From a checkpoint of a small image embedding model.
Training: 14700 steps, held-out accuracy 89%.
Data: trained on small renderings of single solids in any pose, 395000 training examples.
Rows from block 7, named by matrix and row number. Rows with one number belong to one channel. Each number is 500 + 40 x the weight over the matrix's rms, rounded and kept within 0 to 999. All counts start at 0. Numbers have three digits each.
# convs0: first 3x3 conv (model.blocks.7.convs.0.weight, 80x80x3x3), inputs 36-47, a 3x3 kernel for each
# convs1: second 3x3 conv (model.blocks.7.convs.1.weight, 80x80x3x3, transposed), outputs 36-47, a 3x3 kernel for each
convs0.18:513501454516519495468526506484545531565553499525519457579571514556514452561530505456430422497534542505552551546572521524499493485521524496516467566519513493533520515515444496476502474495529495488493472529515460433447437467456509519447358408421519492509490465477460490498445407469510482449524500473466448427537515504498544530
convs0.19:569473484587535475525507458544470504497534554521499537491541553524513501512505483520495475552464392570512498495481480483446492464464502529476429538457389511437428538497470543500412513488471440476503476510519544525541563534547546550529538526498521535532495534539500517498474419415480452459462462472495510530520491479538512514
convs0.20:455461451454451452447488498428449432433442472466471425468500501529529544474461418445430449479517517469505473505544527520542518490502496528535526509551509488514496438537496507522505458522484543498511504510505437423441507494481547542524476516505434446426436420400457457474468493462472483531485465419465465456492487465540530488
convs0.21:470491500510490497485473506556506483583569526562523472411365419376374433441427412488478458465495455493506512530575548501550556464508536500460452499501478544551509443445528479463512460514523415412506419388435466403410526467499500499527544526565528520555539500513530510501550454469517542489531477471475492512493485494548456506
convs0.22:558446430540434483469437553475530552410538529465544451470590480470461379420422449484476479427457468446503533505478485496436488491438491559537514591550537569498578513562510570547481482561495517520495489474452476439406453502555483510520481512453513506487493499482490506465448462510495534555557548473478455522466507482512591515
convs0.23:516466486501467484486481486505495543519512508493505421505458427450452472444438482493491511429436479527493463517560538509544524496509521477473467495505506491527509436471502414449487458469478543531474464477477551506490575507514531490542498525526535521524550529529511490493537448450517506479531511492446482486456490492493465481
convs0.24:441437555489451498496502490466510511519497536515461486408484515384492524430437456467421509429407536465481570542537489535562481531520468461480485447470445463504488390493494395417501445402429488434538546461420562491395565538494610543396604507453495526539517518497519479450397374530410366538484495542536502470510544512494503485
convs0.25:583501463560460463504510509469496499500523511510514499497549512536532513538542521511521507510514455488496468490510532519518487473505484569498446507464464494486497472472468504502509470517507497472475463468490452467495523551479515552507525538505491518525535527521533534515485520541518528508511484449442503518446518528444462507
convs0.26:560508520544521546511542520541562514544553498538538533564567488553485451549531524516499465473470466487476488549512559528491501522487481543466529501462506485485519469472456451476456447465498484470463481475456448483463479524507463503484501509534526542512559538502589568502470495493483503481463463445455471434442442432455474489
convs0.27:479462512496484490508506539553556538488489464467465471437438441474479484470463463536534515515498497492485527484475446441436420424429437492541552470498481456490517544542492472470519486506535556546557556538561549545570578585561597591577504517508580594585547562547488527524487509505478486473452467476527517502525530536544554550
convs0.28:537469473500484538467551505457492492454458500475479520450454447399479507492577632578521502529498440515461421493522492475486491464447442541461458509442477496516480436463448472521515526587556480494440496552527446486453494497483463482483498508507503498503504494492543519500521548573503561531443429391514514488497494510533529524
convs0.29:457472512514512438549530504539485453509506542468510547496463499518500538550545540485481519476447462518460464478491491474515512422454469533501527500408447493424449484452520498494523499485527571565528543574543508528545523405470508503535429437517554554539520527530477478505473508535486584549470478458535533555554533540558572541
convs0.30:515473473506528454513514510483511540483465479509493484495499420474479450481430470555562563544533556501489533546515532512471453495449443507468484487482458533540545505442433492498449513480504503495527499490538499497524495519552483485509549525557549524501546509487561513456485486513525485495502450462518490503466469482434439459
convs0.31:506479486489427486495444476363343414462411388479466491493501426458404399427442470518523510476468472503498498506499489506497479495482475480461438481482464495517481402421432382430463471501528491460464491426442529496490435494523491524481544513500476487483516485477497487480446467467447489506410455494545558549535541547521551526
convs0.32:516479494534451544533509554489533555500542490542520466510578490502507476532535507484491459504548495465501537552518546535486485507480502519447527481503542467532598475461427465518519495553549516445493489487534495487522489517510472549481444513474550503463546509468552519466466455480480502513495473538514498472441545495469526477
convs0.33:540523479507516548437463472467524540513575558532541522479542466484489450446447437555558495520539466472503480529523543497473479478463460530467452548493524522493515488463466477498491468524503459474422457497411395415437537536531456470533552541553527529520511499504504508491543572489534623520399424416467477485473471431454453505
convs0.34:556481484521485516421466489512485473506461449545485454443451465474554554469533506433474468464470467477457507480491513508492459475468456545474463512496525484547579491478443522527530540590549503516489468484482509490496474473397463465447478472494509482495521490487541538514452479474513501529531516550482497495463453486527503473
convs0.35:544526483513475484500414500471521535541490481573510498521554556513531450526476499542560535510527468487480477482517493495548499476517497491500468518502497546529555480524471499513458552562567511495503505466473458397457422482452425437379453473424446475456483486451510537513523538504498567494394503517489518506536526483560543499
convs0.36:545474509489478543453502545505538547541551538528556477515514452524464409446414476565510504562489537484501528500490509461456525476489532472476537406423539432431500501493499506509476487486505508440447484469427458465486582526527583484456567508485466472486496477462529510481513514540504518518498548490486481494532500454508544425
convs0.37:511522551495505522526518532499510503481506541489491474507523504558559564540562564472518529478475497466526522476474491444456430452446455444443476415440478470444495450485503448467491467438483563562537525537523536549549539557546496522541463461474507521504502504490499501490492524530496538538482483471492551518468495496491497547
convs0.38:564473478493474390537524478606485477568488533385360466460436581518480569534434431555580608482450499573496505420467449485519515486521500466409499472464463584533545445513628503529588584458460464482443435510447409506427563528542466464500513456494541568551490542553435454479485504504461491491411422503518475540558450485568482458
convs0.39:541492487494490491463466480477482502479523465479489460545552469563561508530526527531524472493503472430456474483491510478474488477478490518448419465430432480443443498496452474457438477458463483505501534524488530519502457489503414403462459434417537541534532527501507529502532493457528524465498498441479472476490457487479466491
convs0.40:525465506532526523499542526543471525502512567433408482535515558574515521571523401517534562499453483497497485490504440445508429465470499406410471392477406487507420458491575516532521470517392537524487515507520524522545458472500508457494479461468532555560513533541465457457527526490508468429469441423550500509509510509540471478
convs0.41:592539524469431444379423462575583547523525511432468493518497505565520493562532489522552502481504497422453489536537512484464460476445481551543518515516505501524527570509493525495444428456485477427398436419444449424425564546550553535556494531534549534498499498500510512516536501460448426419388385413460478502513478492524520500
convs0.42:507509546449470506464442470473505544502502522486483522496479520536490500474504501499462485496489498496500569513532510491510495498478472513497466520525510487529565474472523487439436505495493473498457486486488472434436443477463490470529544537564548528502541527527525494517472460509406427470443420463474439456452426494514505540
convs0.43:504484559469503570475508490448470519494495526479465539473436445504460480524561530505508487474511518433470528494507474458488437488436420541560593538582606511553506498495452448499474472518500480443469506480485458421478440457433473472496527517531504473480490492487505514522511489515514495544435406525435414390458483406468512544
convs0.44:532513500521493523523521542515504532510533545531553562495482462525478479486477450546521528586563574565562598496500491472488476452454480530492535504489538506522568452442486487496455466484448523547537537573559499494503526489545492482496522558521529540529529516511554525504509511455510539492456471487461422449477425441481481496
convs0.45:496418474491436542480508506528457450513502463492532556507473482483452431501512577512485465518429480563568568439504505531552529490475525531520481595587476540526448478479513552493423594565532528528560477474529513569577603495479541488544375501552400372384432385407471428473512433435502468495525552525554515547537428501610573568
convs0.46:526520471494520487446478530450523558464521529521570513469596550533551413454429381534522467519517508447511533473489523483493544549499486517474467525513526564572563470525502482520437450467479484513489495475498493474488520556537477533494492531499488520525487535516495505470523533514516491479476467490513553538498492493449469480
convs0.47:474517462475493497494598573548530482515522552544498485428445398434465423476487514474521500487517523446487504419413447435447437413467446464504542446450506398466530408438435421469466485523554528533488509548496477484453502482488557528523529459443539511542544497500526463472460497491537560537546567538446392394519500449500482480
convs0.48:542475491491423492455429506530530510500499502465469524540566561580580527560525474548517533546464483473460507495527521477485479448474481561528520494502544471519540549570556591550508541459425597565546529525523531511543541525518518540516461513529498515499515511493518524507505519534502466491503499513449487530452454494457479488
convs0.49:538517488524509492458470465499495467466527524492502481521548484547540446535532462515522421517518469496489519522528544531509542516514530552528524576533542528531564518556433501534444491422456452439468471487480477480467462491462497536488507559502498483451474468448484480461503490471487473449482472417485481461498507465478477443
convs0.50:452476469444448521464440543424475491427456430504492451507472454529509477484493481432541471455511419504554563491483470529526496524500486559570601529555559512474495467494415490518480464515539426445435432483458480488504456499511452476507485494478471462528490460496545508478480542477515590551473510542485537472486527466508502505
convs0.51:527514486514501540447454563466493464484460407498485374442507423459465417473524461500497460451446416412498512521525517549573547551544492479519497491501485467442447445452420459469422390453472499436425497470440513486513480555541521558550498544523367385362379382349435426408442459473483509486403444426456515477463511473493477455
convs0.52:541441487483384526465487525448529509488467513536482427491484442491496466431504514510467462549510488521524501474502463476462451451463454448482537455442538451445451399462483450488518428514492408468478447459510458465529551526497526534481537522449391429518460469515524488453496491466507525482436417430500505497541513467496546500
convs0.53:530503495486455452484476460516498545494459510492506491619523498541426442521508476517522531448490492520548565490516480503550503493497493451474492451448433454470388549509556484467446515454454548488498505492470564536518439502540503494523517538520502556571480483505479452469550532506473484490480477485549500528499469487558505544
convs0.54:471432422475425463493459461505498518486486509590575520527510446479492512487432492524514517470495505477480506436460455474518472501484469573547503537533531464464509493520466461505488459516521519524486511530518489485516485509524458513533445470443462473467474457417489452464498548531525573538450527551534510500519528535595502501
convs0.55:584621507586573483500421399484529524470514517448423416556521544501505513417435428540514530521521508514493472467521508462447477460453500561561492612606524601550528524488543527556509484452428572563538572552560570548561481445497456487485419430407479489524420448472366380412547542503491478467490483437532535553509527518455444480
convs0.56:461491463503504478504548418511418461501498511439419495464502480424429500504448470399457506469457475510496514498550542453518541443448511474469454548513499516515450418428410437479453465475490535484464527483506480544512479417468579547537540574559529517538543549561492523518491509545482439496506513486513509533474489538474514507
convs0.57:515522511499480490511474528490532542502519506521536532506524539560527510580520469534470458505461461449426469483484525489489527534502485487455499441443484438484544543529526529521510518498528448446448492482483473491505582598550566542526497478514598553512553535509545528515441449448455491480466496489513496497517489456521496478
convs0.58:480519488482507462503518496466488519512487522537505498481475479517471458501469450486479459519499461495446457519499533477458503485469472536567606504547594473496543504496471536526463537508523496473454510469475471474501576567515509501529549557581520483483531504490552540508463452490505478480429467443494493481514457456498464463
convs0.59:504546502501481471434457488484475505483465482527520495469513502486516478515535506477523507512499479494517488512491483486459476473479489492502468513487444489491511527540463492561505459519523423450448381386425387401417481445411458401418406389453477504508488501496517530515551569554430504464402524509481519524448479455462451438
convs0.60:494459396441380387395496494462529579447493514498513448589569483526481456454460463534493490502501494533550563474446500510502503496493520455409456478468532499542577525527471448441460453537536490474476448438498394395408524560541546571532567553547521500476475477455466444432524517499494424456501469494513511500393456486446482500
convs0.61:528594610544578566520517484477549533512553551513552551479506549482556591487461492511599555465500426462380414512460456493467501527541485505443485556548540468487476498546523481584578532519490487480491484437417481445485412502524423459470530508539433456436469477483510523523548577560509502489394416482511587553502527538457480439
convs0.62:527526517547491481486460488566600529525562495522538511586581565565575519524503511521550460477511472467463481478454469482465475509479479502520522508538549495493511557563452523538422495512533532506477516489493509489496480547515449470471447476487553559541554542525567547537538582522549572555526522518561505460508484458490488518
convs0.63:542559540527563549471485549567579597542558556473477480628593569606617593548597606552539531511502467465469464480474476468449488474460501534496468522493475472469475556531521540516477468475502507473490498482485530522523503529549505488512416417415516553572506526535476510520594559546612596535597611548507520535528530490496491484
convs0.64:545521489486471487497511500525522552526507466447462455471463470477481452490477431514522485511497489509521500520530491505528501501483483544558507514558512501507514472464458474457408433415360583526523525512503538494474547545538537565537476509505487492479471474443514497454451479418477511416435501443506459450513496466530520491
convs0.65:512458480482429534444475567447505501449481441482485377488522482548528494452506468445513441475533471460487511451479479533533492553549475506531498500509544452471519454444439506512450462544536476452487466501480476489530469541491504520488483517431421438471405423433467476436479522486482532488435449462500527442502540442495484429
convs0.66:540514472510501484535524501531527498454496511518499439565529436490477446426487499467477500442533506461506546433447455456456432480497453511527560467500464424422441603514541469481505424489454508551501523550509484513500554528525540536540524559528466455454468477456463416430446524516502517521456481491542534529507479507587521468
convs0.67:467506536433504578492560584486521569513540536533515441548500487512557512488526532473498514503529478441482508455451416473511453508512424521491507484463548434475561515545527499565494488557559463509478480522510487495481466533516549539504523491387473495538481480507485481491503547495534539536503485499508494438578535502531524460
convs0.68:495476482473466516442547561432492533493499512526522489504546498535533509436476510483482437483478478475483493488459462490516480490538478548497503535510536477504558459523506436526498440525536488482486499511465470503485456499480511537503488524514498511523487500459490508489442508492520518462503539468523533494522517450496480463
convs0.69:502490428462400529449510574442445515478518501506487458494462449518581523470517490464524464485506471484461524477492458483534494504554498514546536523513561467510548497484507451502506447442508489466469504475484478524503502514463519515487493537518514496503454497460467473386487523532499535527431477497475495489454506443499468482
convs0.70:498510485488537503489524491479544526524563521541541493505517472526590525539545481570545484552514499483454507465445499457450496527479484515503531445439476501483483481518508486578493494492466454478429468503497460492508456471461456476435512526493466476493509523504514501463553571532481478464492443485518506527537493465520544522
convs0.71:495488476491458486475481531542546538494535536461494488436469464522518485409384484497456448448466453440513536519532531540563570518532540499475455551534465525541478528476545455450466400414477485477554425402464461414454530501497530548555491538551437511536472499497495488497489466493421404425417325365520496501483535513475504532
convs0.72:485495462479487477476501514413512561470532511568544531536574466524548451501517473547531514499515515483485536507461478518467477524482452487457498457435485430448518436513511471473466470493588479469441491509488492498522449482470471539489517540520544467416544509472531517497502541538555511529482464511482526505472452474487481506
convs0.73:522529519505518547465491531451537563480511496525530495513578549551541482515483453474467457486509500495529542547503491524512490504472482541508466511486464449533581459447490487455455473508555513522531528499511524516518509517501500520473490521502515483441523523499557525505488524507517473506501468475506535524466460475490486469
convs0.74:512500499490462532516486550392464490433442439427422484556529493533497528513520510524510434444445417480426460510495478504480469510509488473461457487474515530538530487477475454487508482526528488507510505515486518506544478442449493480456522553520472477481469491478477493494468469494429439494374427489540522496501502485502466458
convs0.75:546519479497465479465495495498498472494523500457451470452480525481477513538484491510470482469456479516501494468503522469499494451463503552502474535513517496531536499491544505484513571530497505496487483485471494487480521502448482475457458419428487506499478518520459496526479431475472436486518513518514506535486479516506471489
convs0.76:534520498521518504492500492511511539518498501543512493506481464527510501514529521515504511497497492486474488517512508512502498524497511542506485507500502505509532458451423442424407437453462463471482483484497504488486483489497496487506531515539528500487509500501521528528459456471485473464491487464482475486476450465469466478
convs0.77:507512508505491544487513560457484515489457426525492506527526526510514495527517529535550530522517489519508466501487493474524479496456488451462394469459460460508572499480461493490519544557540491495492494464441509460458464540531434485492424460468463486448475477455514500480522495467506542501461531526505491500532551519526557547
convs0.78:548521466553536492552514517536455499566534552396473550453512518528486499524461473545527529478457494425393447500509499505524556522527515544528505479478483504492474443447491506453521498456448567570550561541527500521498546515499530520537429441587560535517522508484473453477487475410505532457397447429490470521532464502527506524
convs1.18:459461513447490499496496484498529508488514491487477466505465478477447479462441419487445444487495501524517499484495502477482482458451435580599592573609548470530552406470415448488522493531497562581597446500533390475529501564518471470425459457444464434465486492505511491515503478506443466465483467475510493497482485487473454473
convs1.19:512478529568503503549497518559499461548497505544515507580545570604579582569542550499500560566599592566571583536531548541542536524517518550550545539509519528491499579585562450506501455509531547499459549499488498479480500524534565512514535458468505514545463462477460466473511494489482451463445402402540542533544554511544561502
convs1.20:574500502566534546549545581514464469514509533537519551516516515539565581543557577535566487564571555512545546453442456454448473465466486469456485492472456496474515513510456468467435419458450500524539483501526511545562427479415425490439495472454499499455453460477459438445509553541454511522512522517469464449473453465533474460
convs1.21:445514518482524515490482499469485480531524503541565557535509485501507471485478478464481465480533538506534529490498511474488503480484516516452466500461486543499512521541516489469561474420499442490442438470451439505535535503480544539518499516542446478527428455537411419503478503438490522458441482469456462474469481515469468485
convs1.22:529478491531495454479458491516557562548537507556556558497505461533532508588583592512486525495512537504523524515522515519531528531533542439518552495550548542530545526472510543535474418466484469462508473468548516553583407416502477469538394477516595550494498457429425400409495484455444470480504503527488473500512472505545544504
convs1.23:527494503503525525521539492490461447454464482486521527507551471521534514511511466483502506485470473514534504503506494507509508518511511510501539507492510546520555534537518564558511497518520526490483459456424462469461474431418524523511532533577497513479524519517471459503476495479520532513503476498475456440532511489518533501
convs1.24:480589520482533480516514446502497486504501471551523555397481521446515552461438527502503507458455504420461548498486466502489458488493450509465470517520515561531542575521497560564541479515531543477428498486482498487505505433466556494505562556525491508470540492470508467435635569434612588469555576511539556495610600538545576549
convs1.25:532496564489508562528573567504507496501528527484499527477503494480492449456475477485464473499515503507523528508507523503496516513515518577548525566521522571565553510496505507506521512540591495500497502515492489496483464491471474496471499495472454455500467451453468443455492484522518525532506497494501472488527495474560534509
convs1.26:523508537538509516538526534475501515473527516490493500495493486487462452488461455560515497524534526502534534505493495495486489500496496496517548497516541492520532503489507504506506493511528514505503528517509510497491492508501523545541516527525474469466471454471478479465509526522518524522510508514497479477496510485507496485
convs1.27:482468470483474503503492482519514529512512509530520513487493500520552581545588580542549562595592561531562561476475489480484486482483497447489534489491509454425484493488471503494481487529508543525514532532523570560544530532528526563558528574574473499484536555537501513505503472457458436418456407383484456462486447438474420401
convs1.28:556543523531524538562571548487491486497505499540522516491488508482494486512530516516525530524505517517511529494484482472477477485476473530581612506485484455438478549509494497478485496486482441478487493480456532511451546490502532503503542499532542522495565526527525522523497493492488496519545507486500462456484488470508497505
convs1.29:467486528477453503437447437580540516566550549531573605516536558582557539533564523536554545526510507533526507477481494487491489489487479489508531505516488558530498499564501406467501451503511486471517444498519515571599495511554511549504555536487422421432482469477436441424509517555502481542510515584525470481481484500430463498
convs1.30:544516528496545533509526553520541511496517511478485497459489487468479474471465456497458447451440452450471513517515513513508506515509495487505545514530523536553568521477463516480498504515521481485488533544517523537505473490486515525509499469484512508504506503507512523525472504533504521559534532529506511511516524531531538529
convs1.31:491519502585537525580519492520516478525527513532545557537524509525548535550580550476487494507537503494514499452441452437436439436441451460468483448429450453456479489458506466447440466431442534551575482477533470478468456483442508536450565564511506504537519503543565538581441441451452494490475495496466461459452444460458434445
convs1.32:492506535470518480523535535557540525517521530483497480491486516479475510408467504499452496470464476505473480511488491496481482491494479575578527623594557574603615468496462512489527527501519551513499556539513488505489471502495456510493456524525499423468476426433536446458525529484571561482551533462469460459534529478574562506
convs1.33:521474531475439509445428492481508562511514533534524502489482506516513493503491497483404429504445459486451469517507510504501499516514519476494558458465540504489529443466493482477486517548537458441449509521481492495501460470462451441476416415494485494499464495505447484522510521498543602531560594542526496504544510505519528547
convs1.34:511464538516533560500544571519496524499523531476493491473503524481499507432477503561493503511467504506502587494496498491493499483487494501507503536526534537538569527509479529485503532540549502517544513510527496479497483497478461476450455456449540497477485441435490456468490486508538496495559511514460470495487469470562533490
convs1.35:511519518532518536556495510533504471524515465417462474456427481444506544490522572531571526523566510532546537453472498454454480467469489499477469483491472535495521512533487466456478477516482443464521463500481376444460492541555499487482553498493484489492493485496525537530446436437468455473475430486493501522508506506563510491
convs1.36:481568483529558551490519543520535510466507485489507472527547558536508522476497560549459455544499479488490492544540531535539527536546530524583591557575557529530545609526504570514498501457511473459405459472469430466476489477563459513588410499542567448456572449450525464448528542521522539526525515506514504475527548512523562550
convs1.37:476529521475536511483491461490510510489518514447497520488511546484530532460494451520506515539536542429460497469465468467462475464467462478540524440527561505554566580565504488466479472467473546549561567566542532555536440510556452450474479450447487470484439429443437403436560515549487445493505462486500500538437402487461407465
convs1.38:500569535504535524458552575545469471534483521524517586520497583476479560596523521449504555487544486449482448459492470460486466445474477487501512509526505500520495485512443446470442382481525407428501440461564482491572461444457469547535513592643520498478438476460460481488504522556452480484466477460525513519489525471453490471
convs1.39:497506533545507545498483541486471494483478469499491525514481475513494467516509504529523492543589549500546527493496494489488503493492510468482592483488570475529580515511516502510523496539555492499496499496497493482478520491470525468502529498522477516528463496525471478483453481443460479475465471488455475500479483499507481473
convs1.40:480524540510530566493531531484474501522495484487511530550547487520485505529477490541528491527543498484491480495502493482491488485489488539547506519509478520512490571534540515560505473525544455438494458470509513523553450513499485510501541558519543511535531500504490456448554527533546517523523509505509480472481521517497516500
convs1.41:525516498540490471433406436534506515506481497510497497505544538531559487484467424477528495493544507455484477514523526539536527516524526527534486480454506496498514536554561569549536503503534436471441446476464496485472546527520491470474453427457456500502439479504365414468478484457494496461509497454488484471504499467475471469
convs1.42:483510494500511502482488480505540531475490493500491516553535488532545479452479458486494529530509556503496535503507501513497498496484491457459477495476494534507538538519544539513508536510504519545532467453445460446453491499483440487470437472496484508513515498510524521522462473444490475461550497456435437412482475456510500473
convs1.43:545567519588543521548541474457460511430456462454463485561498486559519458503524576502512510494503509447460489473470478483476484477476485448521539502507504568521548497514500521509500532506496503472502483468477510509501457492505396460488447475506502538522513494487493448422485487504520505519539523550485475478491502486506500457
convs1.44:477486534489511555514537574490490487503505500521531512451503514477509504448475443524515505481500497455474497483493492462483484458475474438477490485523533511539528585559456540522473445468492466454517454460520505502518491517539469484496532528543554548541506501496471467469467452480478423426489451436525475469490481439502471431
convs1.45:535541523526553544596538583488490517487540554511500526425440470437474502486494493523531539529551534572578568471482482480490489462476470459508539450500512418445491552550509496590540567579580495482485435348435401452498588493505547454522565535582508526482574609503572583545484502521490473488520478448498521508538509524475473544
convs1.46:519515501487494499460497403521536535531513506578520488462451565457491510493487463425430494449477489456493481554544553552532505570551503525547540505553568570516542446455496496525493526561536496472496476499493518527504445466481428511509462459482479515534471528543473524578522532474551613499501540506540502534566555570536560558
convs1.47:562547569479477559459533582518462438452478450450456484516507483461417465424480493490513485470533526469551562572541544551528529545531516520567556511528538438497551426432423453503486502577563592529481542512482436460430472473467416451476413474522442451487483499539528526561503454497456473513461473520514547535497498496517510497
convs1.48:533572565533555578541585598520462426538482490476463507471504513523500508483490498579533525583510492530518505478489500479494508467479490580547508587523485568529488560513487469454507453483576472488521514531549516517527475490496480491494476491491537505505499482465500475461483453447526466485539490524475479469447472452523520505
convs1.49:533511468556506471451450503511505511492501499496505487456456465485489484485478493588539510558585495491530505498484484498480472503495477471510540483514553489512529538479499531502472519521511491485479492472485504510492509512533499482501509472540486485474528543496521515500457489488466504501511558526461467508473525562488546554
convs1.50:540499499544528517508500452517513513537556511505505476469517477522539489490546490511510513525527556522539562521519521519517531531525528541536561534542552542516585462500543548543560587573552423460510495456495494535530482482480488522495483480487469462486511488452522473445507521509488493513498470459516536549528482512512491501
convs1.51:567530517539554528494504475576572574571586612566594617556598555551592522570594530511551523539543483509482449496497492509499508508506509445430422469444416476467451517492488523493482536525475461497504441453500463465517494517483520571531494525536553558508605600546570574504503525537506544562534554519504527536527524538549513524
convs1.52:532516502551536530489529507496524564490513491504504453492510565516561560498603533504515484560571514550567470496496507496488498487488488489483522495504529506533505500507487480531520470494523468395472444462536508535582470458503445461492515499459471488457519526452497471415516527529487479471501474518505502533520525509522521537
convs1.53:509494481509513516477465497505519525535536531516494524507528490539531481559479426475455472483533489417503496494498493497504491502492488515514532508520505467500514527517488563540539473540528409391452497452443547532544505517505478495491449453477513508502527525535487547540540512525532525519547506518531505499523510522530501524
convs1.54:574506564548532535518539513510492488507519491499500488467518480460527521474524490475544542518535548525563547487496499496498499495500496532510522507486477535491564462500482510473488492558505438400443490402376452402442482513481423516486481517487446457492471445492488469497503513535498483465507476445471467537443412458505457431
convs1.55:516513515459487546449466501431465515501493507546531528548541536537519530570513544532495486539517472505471453476467458465458457465472471513508504456476502487549558517516499504508463460549504511475481511506534534550576485491493479478502560568565536562591513520530455449442527531506531513475533543520556547503537538500491500490
convs1.56:461470475471456514464474538490552553468495526524554511553499526546516515541553529513535454488507457548525438478488498453458494443458482414437474463432446432409404478454413447454463440382352547620593477511584459447492488446423516404379570504435446496503475525570508489586420418437423438426412471456451443447440451462413407433
convs1.57:512519525499510496502488485509524496479511506484508514439424456450464432509477500560517539512482535521516517528532522521532525525524523502525557515524543505530551537509557525500524482492491504506494471507501455454492496482513528535546522534532463473470527507472513512475478492500503473496509491495534550534538555547523525519
convs1.58:569545506554523495503507503488522465475460434464456449441476465435468419464440444548529531524480515499458533511519519509508508506508513548562577549544515521505532539497505503499515498481477441480479464519520483528536553498537525463520485425475506511474543515464515505471472433469483453502512482492486475482488471453507513479
convs1.59:509521489481470525512494520441463419461462456477467450499492506466523512536580557498541515535525510548579549522521503512515510520501497509548564494525564573549560529473519514499512518499539444372399465424469488424423491516496496460455478460481549554564514494540497473520435421447446431464456413459473410444536479459519510503
convs1.60:553530524562539521562543510514518510520538529499516540426462496458475459415424395469458476443453441445441433529520517506510489510506479611571524600545538614571532473471478502521531561537535485479481462473506487508542427470486463464470472437479455462469426407401479477443426438454431460479408444443465450465427435466512515489
convs1.61:587539494584507459496467515486503477476453487443395470448502447373360387375436506555547550581613586530519516532507529516516521532540533443477503408534524471522515487534554610558527639592558504507462514454433506465419526521541474465488454441519505556557518570561512543548501495509535490524582542525508531511566567573583602582
convs1.62:500495478538503514560502509488439461513483440458483437531499480499510507493500507523472476577561529523562512455464475452468454475471473485478547473437499493465505446473513527524545545584579526564570580519514537491476484462454467539487493578552486449462466467502531523541517508456499515481500524522438464488450461526535525543
convs1.63:494519565517522593516507550469442475505452457481456447478474500486498502527512528539472485550519493530521498461462474472483484482488501458465550459491600502556640545541599543546547482538557523530493557556527550533513480462469481451464517477479482520536462485521459455488541548499536570533501503511521521525576590555577582570
convs1.64:490526530531533476504526462504552532511550561540584578483547517500556544490529520465514579499542546526536526465478480472486489479493484408438431440435436423418440562466425489450416511511503548566607587587577567556538497542524521557539473519528537447444450417425437411419459460464415419428397405400460460525466434462475468414
convs1.65:573521510567542534529523456527509504520550561538533562511555526545583538536584549540574551585591565528555512513497513503500506508502515487485478508485445519489481557544544531500527522528493391383462379391465453472476520510493482536504486487510489544541526560535540557513490501533481491530502492493513531557512523535529529534
convs1.66:497488491500496527497489498534549502507512487533516519531580523550574510527528479477485492530563571501550521483485487484476476470478468482478500506498532505509552459454487461459465418473460517476517482471512484481560483473490464485494510495502443495522483501522488502512537530549506500516500487505525518546515510525489487511
convs1.67:573494527544512539500516510523523518498519486510514510515533554503546568480535570517503491559527508538570547514501520514502507525515519468489549496495520505468549475501522545542528520581540441413451478420455493506526484485462431481430480481456462450486505503511513505543543511536489495498499474504497517549505437491512498515
convs1.68:549509514564535533545541476518494482521532518527516520470521497502529520494534496516527530564564573506578546491486494492489500499495492505501538526491496535486550532540531524531515485532510411363419392391384469436445486500502463533492503504502481520544504529516528540522526535536502516510502482485501497514490477493498496485
convs1.69:539516493531524512492502473536534520536540524535532529522553536547565535573582525505503513536547538493542503523519516518505516520515522518525529544513501530506540522537539552526545505536522368359434422437453468462487506487487496512505514493505518552541538541510529533495514519520494502518499496500517520523503513523506506512
convs1.70:503506520487500535466501494516534557504534536510498490537552557491499487556562533516502511511495487475449455512511498514512503530516510539567577521566568541550589473507565475503503552528549477462442469470471489521478466444478531511510519506543451457438467519486491550530522570522536555542516566546552543564534552581489522600
convs1.71:510553523523538514513509465497476496545512521565523515443431450433459449436446420527561497514538482518510502528508498520515505526511497421412391447404377521487467523510502519510544549557537474481510442483489432478484542569517613620543613597591531558540567551526507505494489503462489514460482506459472472452500495440527500461
convs1.72:510511490508524497514509490525537519515533511494495490441478490478466458447445432533509500525506485510495496514517510502508493513500492521529547524530537527529584489466475507497505520541527474485485548539523531509510460460483486509537472464543530503471521537486557545514475472464487503506499547521513502517504513525517539548
convs1.73:505498533498523478532522486498523489514515493513494487486479459465469466455444426482485475485502464532522499518515526514509501517508479507522548529520534494504567488489493525527536568557542587565545588569511503507478501507499553531542499479515524516483514516487546551526504511483519506478512511489512495515513486485513494507
convs1.74:522492467548508473542511459576547499559532519513481509511435390437454396447489468516542534528537501526460491488487484482472481476484482429427423405425450448453489488516516542530551550524530620623663536546609535550513455456463457476423458456416435424430484466435469450475538522510558548526580553525538523477528546530540538533
convs1.75:541506509503507561517548623515462457535510519505506525518522509529544541521539565539540500500542565518588637493494507493498511491504512537529524575572585568580600565510476479475469480525544503509496507509496492499497488477455467444445471446440527525524485466464469441439458442458474437468499431482469476464527483459593549520
convs1.76:480481550520528564502514563508530523484498485465475472470461470442438438424425467516522522481489496464487502491486482488476479484466473485478501485488493486502533520476430493489475508501505555547538545540512521482489480429430464440457433455464484497474510525515521553552463482526493502558511510524489486509491458474536486482
convs1.77:517520444557476478495513467569511450561533506461471504428479556488548552510528552504554487463524453469478497450458482448446466458464481493508501510467455528478493522554557484447504486475503463437477461506461408427423505504472531537502576511473429455481435414465502508533429462452475487487506491470473473481527527511497500515
convs1.78:488492582488490632425506550518473423521531568472538581509558580581567606563565538468549589480543542492522517509514507519523518507508509497474485476453476504482474562572534432478507412475520532539555514524537514517551419520564440523524454534513454442469432461460447437407532490498514460461522488513542539574549514520546528495